config.yaml
cutout: 0.25
encoder_head_dim: 32
encoder_patch_size: [4, 4]
decoder_dropout: 0.05
decoder_upsampling: "nearest_conv"
residual_init: "none"
optimizer: "adamw"
beta1: 0.9
beta2: 0.999
Rows from block 3 of the encoder of a small segmentation model, named by matrix and row number. Rows with one number within an expert belong to one neuron, the router's apart. Each number is 128 + 24 x the weight over its row's rms, rounded and kept within 0 to 255. All counts start at 0. Numbers have three digits each. After the name is the row's rms in percent of the matrix's.
After each expert's rows are labels from the 100 images, of 14976, where the router gives the expert most weight on average: "patch colour" is the nearest of a few named colours to the mean colour under the peak. Only what is clearly more common there than usual is listed. The data: analogue clock faces.
# router: router (encoder.blocks.3.mlp.router.weight, 16x96), inputs 0-47
# up: expert up (encoder.blocks.3.mlp.up, 16x96x96), inputs 0-47
# down: expert down (encoder.blocks.3.mlp.down, 16x96x96, transposed), outputs 0-47

# expert 5
router.5 128:093085095159146152094145166155080145119128100129131124107110158099135117091155077105090153116103103099128170153096107182144134176105114134109137
up.30 115:095137198130143111133051112125103115148108129105125162133149107138177131112128121141146135104154129153118122146152096174131148089112112139123101
down.30 118:115123129143155129174075129145142074134086143107115118134124102159109143092137136123126179137107130142072118117142156069097121064134090157177121
up.31 093:107158065107115083138095105118100142145135117164123158111159117154081116098133102134115113131142118091129158126137137106135144147131046124142146
down.31 078:146128159151153182182130137136142127135131170144084169124103126126121133137112110103123149128175132123160134125114142103127134175119133172131099
up.32 097:126133159138158106133105095127094106152156133142125136157131107113135106154117104134096115169102120126109097128097106127104134072122127137163134
down.32 110:147109122127173148095133076124104164144166145111159121149129114150105134101138134141106144127140075115132170117120147078118125118139106141165118
up.33 121:128143100134120111159131138125167106121089129131119124121101115120102139171130135117150116139085126148125136135144176089111142086122134115139076
down.33 124:116121133136140120152155109085123073116066160119107117132127172154134113111139128113110109137091135132111137151125181081102121077134094110118116
up.34 109:147151117106124128165132137138131087071078104133112140125123111125127116141115134131126108134094142136133116143130187101116126127106139132119099
down.34 105:114115109114126132154145133083168113120111145124062106133115118134129125129117127135100144134116136129127127174124210100109120125102084152090122
up.35 073:101124146114173145109117114118091141170122120160113118127159138108140164152134084079117156165155138122129106102138073183119134118145100106133140
down.35 078:104104123166104135149078146148157107115105135095112149132139066138113151099139112163118149085132123152114142128125133118110150132155116174114110
patch colour: white

# expert 8
router.8 120:136165135110170170083105127121111093120122084161128119115112153094089167126160089099136104158102104114106114148166146096102141078101121125173134
up.0 106:143144117097144112109117162129117098173149113125135129159123165117154167146135125125135095125136089130082120175135139143146131128111146136145055
down.0 105:150151080157114120098091116158140126108184132115131119105111119159099168106144107119144194156152108123135139084162128111114092077124114128105121
up.1 109:105121089179084126128153116151130167112110149101140160119128120112108138137148121137113124129091113177167135139155155117140143143143133137144064
down.1 118:121157159073112105154148149065117119110123159115137147131150123153182102118128143165153086079129154111103091115136141149164124130120164114134130
up.2 093:114123101163179156141153103112111126139135138146116147111113139115128109148108137092096098114169106127142141118142105145128166152068155140116120
down.2 088:123134097157090132131133132128076151119131118103132155108124141161062167082155179142142147100152116127122120128123120135117157113116111117137055
up.3 101:176136158140136159123120157094101108132103161083134160095124137193115153150132141148136145080139133094132111079127146128137080116110109130131112
down.3 106:132127166113122137140100110129111118157146126115128124138174122177108141128117131142183150097094120073110117101135150114161088143139075104110117
up.4 121:143119100094090117168119114145133154137147140162134124151145122121137136151053172139145118145136140162128131109123100137167121143155148146109129
down.4 144:107111157076112104147166159147121141125148121131115171125140134097119081167090159142114095145101144149139126140069124138169138179115154108113137
up.5 103:127116172110139170110135151140108133141106129127124142063081133128135129117100129120134113092177153128127134103101113127139086129114149160154137
down.5 101:125111114160137172094126118116158135147111101146123090078108153115137210123168125126157091097146122131133124185164137104090104121113113132122115
patch colour: blue; green

# expert 1
router.1 045:102160152103096103137090138108142143117167130136101122153117124135085170136127158159100136141090169153147098121107099102144096113132139104149141
up.0 110:108135096147169133118157133124145129105170092128112121092155135129130102081121078121171088143121122082152152111117134118140134179084077125117095
down.0 098:078107112141089102120123156168094153096144131086117143172122171120156080121127123108124149113097138079120126149138120177146149130123100135088122
up.1 104:103122119147140134092142140122113151185143122135120124101114162108153102125116068117122096123124138147162176151125143152114151154104092157106097
down.1 099:125109114160167139178140188113103127160139121162105082142109165109136132072166124098106111155135124107132122142070104139130121156125127118145098
up.2 104:137152144101166126139127122119124159123144164134150146101146117091147105137109128172138159144092111065152140142161141122158101133130145112144178
down.2 090:134106129120112112131174166135142136074148197139136184117114141150118107096106145136111119119142142130145128073164128136124112147110144097112101
up.3 092:153131129097131150140129079117131125186133145147129110112125116098128142119109118150167130158118135114140131134161120139109130132066117112100169
down.3 101:110138155126098097129131122109120135107136225105110163133143107147119107123155127143121109104106143111132102141136094187098114102132084107143116
up.4 099:111165124159141161144179177101166133099132125148127134104138140102112116146107101086150066152128126098190150122097135114134125145127141126103143
down.4 101:119089103126082099133125140132128114160114165089086106158122164106140104098124136149115107124093154128141181144140143133121153116119116135132124
up.5 081:107116134088151119166096155087135123090106088111141116132137133176146152156149124129131101134136106126087071138135169113129119123144154121083146
down.5 078:140173116147105128145131060114107149104108131128175102165099112132128105159117121112117151174159109179099169148152140135151125138130093130156117
patch colour: black

# expert 13
router.13 059:109141160086121112120100129133104143129168134146107139168124096157140155099109138149085132114123150108157127143134096149123107134124104090152108
up.30 094:119077131130111148155157148149114128145156162154131125132165144154140125103094148135141113092162150090146143118144125134152099143089115196127068
down.30 098:101139116127124107125088143090139116118129167122114121162138119134099145100190129151135138171123106107109138158118139118128138075145118140148157
up.31 099:127166139118126139096079148123128129128108143102137136158143131137152086099119160168108151123161141153109122130089122158143109130095150171143135
down.31 115:144127132108151146135122106118104143153112145154095157152132108146156126107144147096130132149115107120110119076132137104132122110135163080117139
up.32 116:127151090123127136098150105152190134155125144150140117123077125084142103168154115136095123129144111175138171141118137108116134143148154160129091
down.32 106:179117090153158141141124141125173132119138102132124112088111106091126059108152114093134133163094112163114134151125109099080120126147117180156127
up.33 106:098097128143141129075093115163129135157148152064141116143189141130131162145124141118146112114146108131117111124134115137138143151114114156086060
down.33 103:092136097145082058120130132147158126104139133115133123101140137109071110119156129124136123113102113154097104146123167118139134117113122127126182
up.34 109:099105137106125136146148147117102125137126121103135128121132120156143144131118132122185121117116123060150127126145130150144129129135082120119104
down.34 090:108109101141087068114091132125113127143191141126108129160148109120083101117160085141148112123127090116157131168116116156151111087123094128128126
up.35 093:129104137076098131158140134111084117129145162136119123111146096140125159118099133128103115154136184127158115131153146123131113129127097121172081
down.35 094:126144108136143134090118179117118146081135114162129097155136109119118120141125120093101116147146092121133114141099119134109143056146119152116124
patch colour: grey

# expert 14
router.14 112:177115108135114118142163146127154105120145123096142143122124128137140136145115139127151148101148101137112110141162177196125101145162148134122124
up.30 112:125148125113175155134112103158114145151163132115146105114150085131200155110116149175134138086162104125109171113097119135136094131121129137188115
down.30 130:123140117180128127162102094105107098166135072139102071160126137140118177115158118070144126171113079120120143157142130081108119101151089111118143
up.31 084:095108115105106119121082117157185123100117160114082114186129171148104105085120184090114138133124137097131112129136098162141070124176122160120130
down.31 076:173092081104128132117119128146109140165164098089131100131150133116129106152122160084144190097150144119140124120124119133140087132131157135126138
up.32 094:112107104140125166103138132122114105149136162115147124120195128112088152109130120113131114112081133079113094146160113100108154144150103099149117
down.32 094:148154159127182106111103166141152135156122112153153093099124095166177134068093148125101125144133124098123093133116136087156138135133123133146122
up.33 095:141137153123148087135125146147152135156139155116150105126140088141131153139068135185138129072157094146104165139128160154089105093126147118156119
down.33 093:145172113140137122111112078126105135141121097148113098149149085119118179095155103135131151098120137143111152133150119126158147119156093116149109
up.34 116:107134141109106138128086137141144143140146104141124121115139122113149183071128120100124155117150146127134086087101120122183120149111089121104129
down.34 112:112136122122120127087160180082128109119144152089111180099136116145136098138103127179145129107140137124133130130147136145137094128146140134114075
up.35 082:136128182191114122119109085096101141136139125174138148137126081166159147150115146139128166157138099136107134136097148112111144099146131152118083
down.35 074:154143099163125090120141146164065195137083099152132138168131163115156140152117101134129149147112120145113126132117128157149107108143098132117162
patch colour: pink

# expert 2
router.2 043:113146147091099109140103110131149124134159138126101130169113123140103153150135160164072137131105166159129103116097095085142100115135142096139138
up.0 124:132117074171154129133143108129182102146145114135146102111151159120131142113122096109166087127147090081140155139138147098138141129135108152102075
down.0 099:147085122152187135135134154122141161152157135101130124122130178104181111087151133106140077118084115148129156122101146118119134141138100147133115
up.1 083:103130133137131128132129158101101112124129105109159173117134116128138120120100140154108181084120131118163107117158121097138153115087151162108106
down.1 080:113155148148093127141106141161165131118126147166105120099134127168168158168112136176127143104136154142121124118134149171163097133097127122141103
up.2 113:148091142121156124101108109150126141132118154145084114147106077122158131150083135134129142176158101091148135107104112143102195131084122121175129
down.2 111:127093120160152148117108156107102150155128132173088131154105108175112154063103108101108098153141101082111159129144142101112135099120101116143115
up.3 088:124142152132137122154152153074088103099121129112098113128132151130131144103174100135182115150133130091159155125081143140106150129162156090110128
down.3 091:083148131132115116099152087096102130093110156141145102090174119112098118125146114137116106115113118179122147121124142138108131166154107096133105
up.4 086:130134094123128166190150099117096123154100145149121147126120128100121078133132100153140135155131113135133139104178154137111138164105130122084121
down.4 076:131124146116090075125174157106154110114123112171104124123111116104142149121086126147077156129159149098148083155115117151146137111125139108102132
up.5 100:123138093136116126077156118126151114131129095121147153139153092146085136143138113143102086076120106115093145128154151105183135151164135165161103
down.5 090:161136103108126144153141104143116114110138148150136105124125123166149131125129127132101118116115098189125162099145121082106107140136127161121123
patch colour: black

# expert 15
router.15 044:120146155098097106138099126131150136123164126133103126162109118138094152162126159161089143128108166148141094119104082107142092115131136097155145
up.0 099:125121143145177156130129104161117144150131106105148132137140101131065176127097132107127121138102150114140120093161119159160077139082139161126109
down.0 089:152145119134121124208143100104112098151096127155105096117174133172146172123112132129135116153100127127112148113127148103165152128128082071159108
up.1 100:051115169131131099143186133122115134152135134137108147066124160129133120172154121118149118120108135123123146096118107154183113142143129152096116
down.1 094:151156112143128149088103155114098159112114164132113137121102112156145163118113117141092161115134145108136121086144124097145146145139143068134107
up.2 081:093089180109150099131117116119128106145144108121139147126128119163125114113132137157148139133122127122090102132126122152187115149110092166133143
down.2 084:166158105121086148098110089132141113085077154135081126181124120150128159081121102130129134104132132127130077116182142141126168115095102095105124
up.3 087:065140159123142085161145136089122120147147101124101155124106073131125098124099128144132095123118152088128116115116145165167113145121099110135117
down.3 090:136144086136111131138125136153128103109095144138195131126126090145117156123120146137119164110123117098131093082183105109147153156157165137123147
up.4 090:150123130098132101147120118118124161108124132135181145107107133114091126126134116130133115149094126100107117130165123149141133170049126093105132
down.4 092:148115092081107121122150150108144119130124126162168116195161090146126117186146195112154135144069128132140123147121156124149133134132125138135116
up.5 105:123137155120107177165115124112076090137128115115201115139164142126099180151097140128154095134109143133123141128147149149141119133134117152142170
down.5 101:167134106111135087183125121132151113157131108093105099133149137133131115149147108164145124116096087148073150092120142118094119121122102180178112
patch colour: black

# expert 6
router.6 109:091131148110152157158151110111141141093149135159171102163134153092098108116098141144121103141137094100123148082105146093113119153116149154125161
up.0 128:125104084141130119139141137126163154139137143149176130139134131095126107134110120150117108071124129120157167111120110131104167128123136148111074
down.0 142:138101126142124073114128163092149106132099173117087113103169124157187126129136108142143118104149119127117085139162145123135141080152127092114136
up.1 088:119140142108156144116116150118155128140115095106127129163146108139124105150153171115125137122150093123125071092146116137141149156127130118190094
down.1 094:089133114086109135093139147144141188122104108127145100148105120109140131115142122137078127138098118120106102111205103116132122162153104178158096
up.2 109:104140098124102112129107093118127173084144144153156168134080102103149111077128095141090124124165117133123138146152109120088149150128114123137108
down.2 100:128077135112114114139107157135163117105146116158141152137140093146199100109128157140119105095141142147140109119164116148184167093140106115118157
up.3 109:135081077158124151110136115175141154116165158125146123120115137117130082101123134106087120083177123132129169109131117142129140159129147162145074
down.3 113:142080120159108087080145169141132100097115145121095114120120147160144140125124121127127118146165138111113085180173122145122161113119151103106161
up.4 099:138121093108100126130155137153142163085136145120129126095111159120142084102140133122093129145146140154183134136162103158111149147106175133098085
down.4 089:110110140125114122115075126137149128115088140148127116123094100145165155101153083130097158101100138122163129168138118102120136102133120128101124
up.5 110:088138153129120108133161131143116171109150155118105126173128145130168121118104146150116120118119133143115137160094084155144144123115167138106140
down.5 116:138149141164149133138138105173133121179121126139122076145149115152131155159095136123165130150113115078124151128124131106110078130118077134133152
patch colour: pink